config.toml
model = "image captioner"
decoder_layers = 6
decoder_fused_qkv = true
decoder_parallel_block = false
decoder_cross_attention_every = 2
residual_init = "scaled_by_depth"
epochs = 4.7
weight_decay = 0.02
Rows from block 7 of the image encoder of a small image captioner, named by matrix and row number. Each number is 128 + 24 x the weight over its row's rms, rounded and kept within 0 to 255. All counts start at 0. Numbers have three digits each. After the name is the row's rms in percent of the matrix's.
After each channel's rows are labels from the 100 images, of 14976, where the channel reaches its highest value: "top examples" is what is common among them. Only what is clearly more common there than usual is listed. The data: dead-leaves pictures: piles of overlapping shapes.
# r30: branch 2 reduce pointwise conv (encoder.blocks.7.r3.0.weight, 36x144x1x1), inputs 72-143

r30.3 104:091079109175113092126135145138142116073136110128118152115100099122097138114118101137105147092132134115113140118124066114090138119116128125107104094112143112105156135147120121131172113099115130126123139148116123107113
top examples: square; grey

r30.10 102:116095113143078106145095136101102148165093113143166093130122094159101111144145147101118180120111108120110133151135125127127104140114125121113111123099100151132099146123130097126122172156136151145093112146141138098117
top examples: grey; arrow; frame

r30.17 105:120142193130105122173137137131147155132088113095140124114103089117119118094119099099145119120148091143144109104097115110153133121112149138137093119120104099079133132173118150139112179166090125092112117134139166122110
top examples: mixed sizes

r30.22 105:086115132123116167116127154129113114115165124100141143124133145117110125142096119100116141105088182122144117162087127133104132118159171156175146103108140154129155148117134134121118119094101126080164151114115128151139
top examples: shaded; triangle

r30.19 095:148154138127121157148118151144092171126129156137151098158118148119110155112161170132112138127119117119120146150124138108142108108142155109135091124127117155112121111119113152122139109145135137111146126078120101130134
top examples: arrow; grey; square

r30.16 097:125177157150118144112150142199079150122151144108141140128132135130123146131138098109129113146134141118121179129127121124096090120124120125116124115143118085175164121114116124156171113144143173142140133147124120117142
top examples: square; grey

r30.24 099:102115127125094130107123123092130137115097112107104092114153133140138082139144137134149112147183113128077126121112141113104179126101091136087119128142136117124091124077112120116113130109134107094118120123133146105139
top examples: shaded; frame

r30.35 097:145087073095153084114115121136092079179155113117134114089122129122155151150139140160131105122122106146102119147126140117154129103092121124110101101129129119131128160130150139147121132134154161110098125151155146119127
top examples: large pieces; cross

r30.20 101:135129141108154141081160127132096135155142126128136119103112155141100125119129137132092150116137152152081156103109129104118141103143116137122124127092104143096134129127138125149136127090158136126134102136140133100109
top examples: large pieces; ring

r30.1 102:140138098164134087094137139134141107154177139153095119132124140087142151153134150117131098134143151203132137147142114163137089064158142123148121111139099096128136144141125138144126149156113136133125116150128187133123
top examples: large pieces; cross

r30.18 107:067093136146135112132134139102095169136099115147147160139114127137113144130111102125166140139112133102136148118106148124115107096093139109152105121139118086180119132114139140138092128123116138090131149113122141140171
top examples: grey

r30.27 101:146114130107126119098128166107168126136108115097114111165136113112116131115155140106152124121075122134119136145111136107101148114157161095143111138171134110121121142130150105137123132133143154120135160149136125151145
top examples: star; flower; grey

r30.9 101:117112147141154154120139144117130131144128104082129135147158115141135114137140152116134099134077120131149159127145126129133135141164133155109146096112143107153149124193156158120083146117085105125147127139138166138121
top examples: small pieces; ring; hexagon

r30.15 096:120106168143123157153151154101130135128097110116107182118109082160142134122098125112118151107153095100120122083075154121144119132091120131175123160112143106089136123108122155143118090147094127118131089125142099131119
top examples: grey; circle

r30.0 099:128126181105138094123131148095161112130091075160101146152109149104118125131144121138150142124098126121138146124102116152108132156146126119143104132118113119144132098088112110102137107118138106112136119120141122129105
top examples: triangle; small pieces; rhombus

r30.23 091:115172135138114127120145166184142133079103157135143166191143104136093117097134125107132167146153127143160140120134097110102138105091144098147126113119118085148165121133095135123116143142145121129126151118123084099173
top examples: ellipse; grey

r30.2 101:119088192110109149101129088160181133138106138170122098148153123119108124131113111161116136137134149115146162130141148140096156114121133100144137133159136103140114164112114126139128150110151155156117105174156101109123
top examples: large pieces; pentagon

r30.12 102:118099095124162110109104131166145139162125167117141211131115151111127155135137097121124155115143136140130168126113097141109116115172100129145115107130130101143146125149114122089148129115141113122142162116139141117170
top examples: shaded; bar; grey

r30.30 097:129156129110130085153142151058186097115095130090136096141112169109117120116125149126086141165127105136121131106115092112119128132121131117129117120118151103132127101117163142140128133132097154111139110150127122134128
top examples: mixed sizes; grey; arrow

r30.4 100:156113164113119169130150112193137141149141149129100132204136131128141169114152171147154111117154167127133153118107112152124144098141191131148126080120133139133164121118144100106140154153121083111186147111146094160127
top examples: shaded; size: small; pentagon; square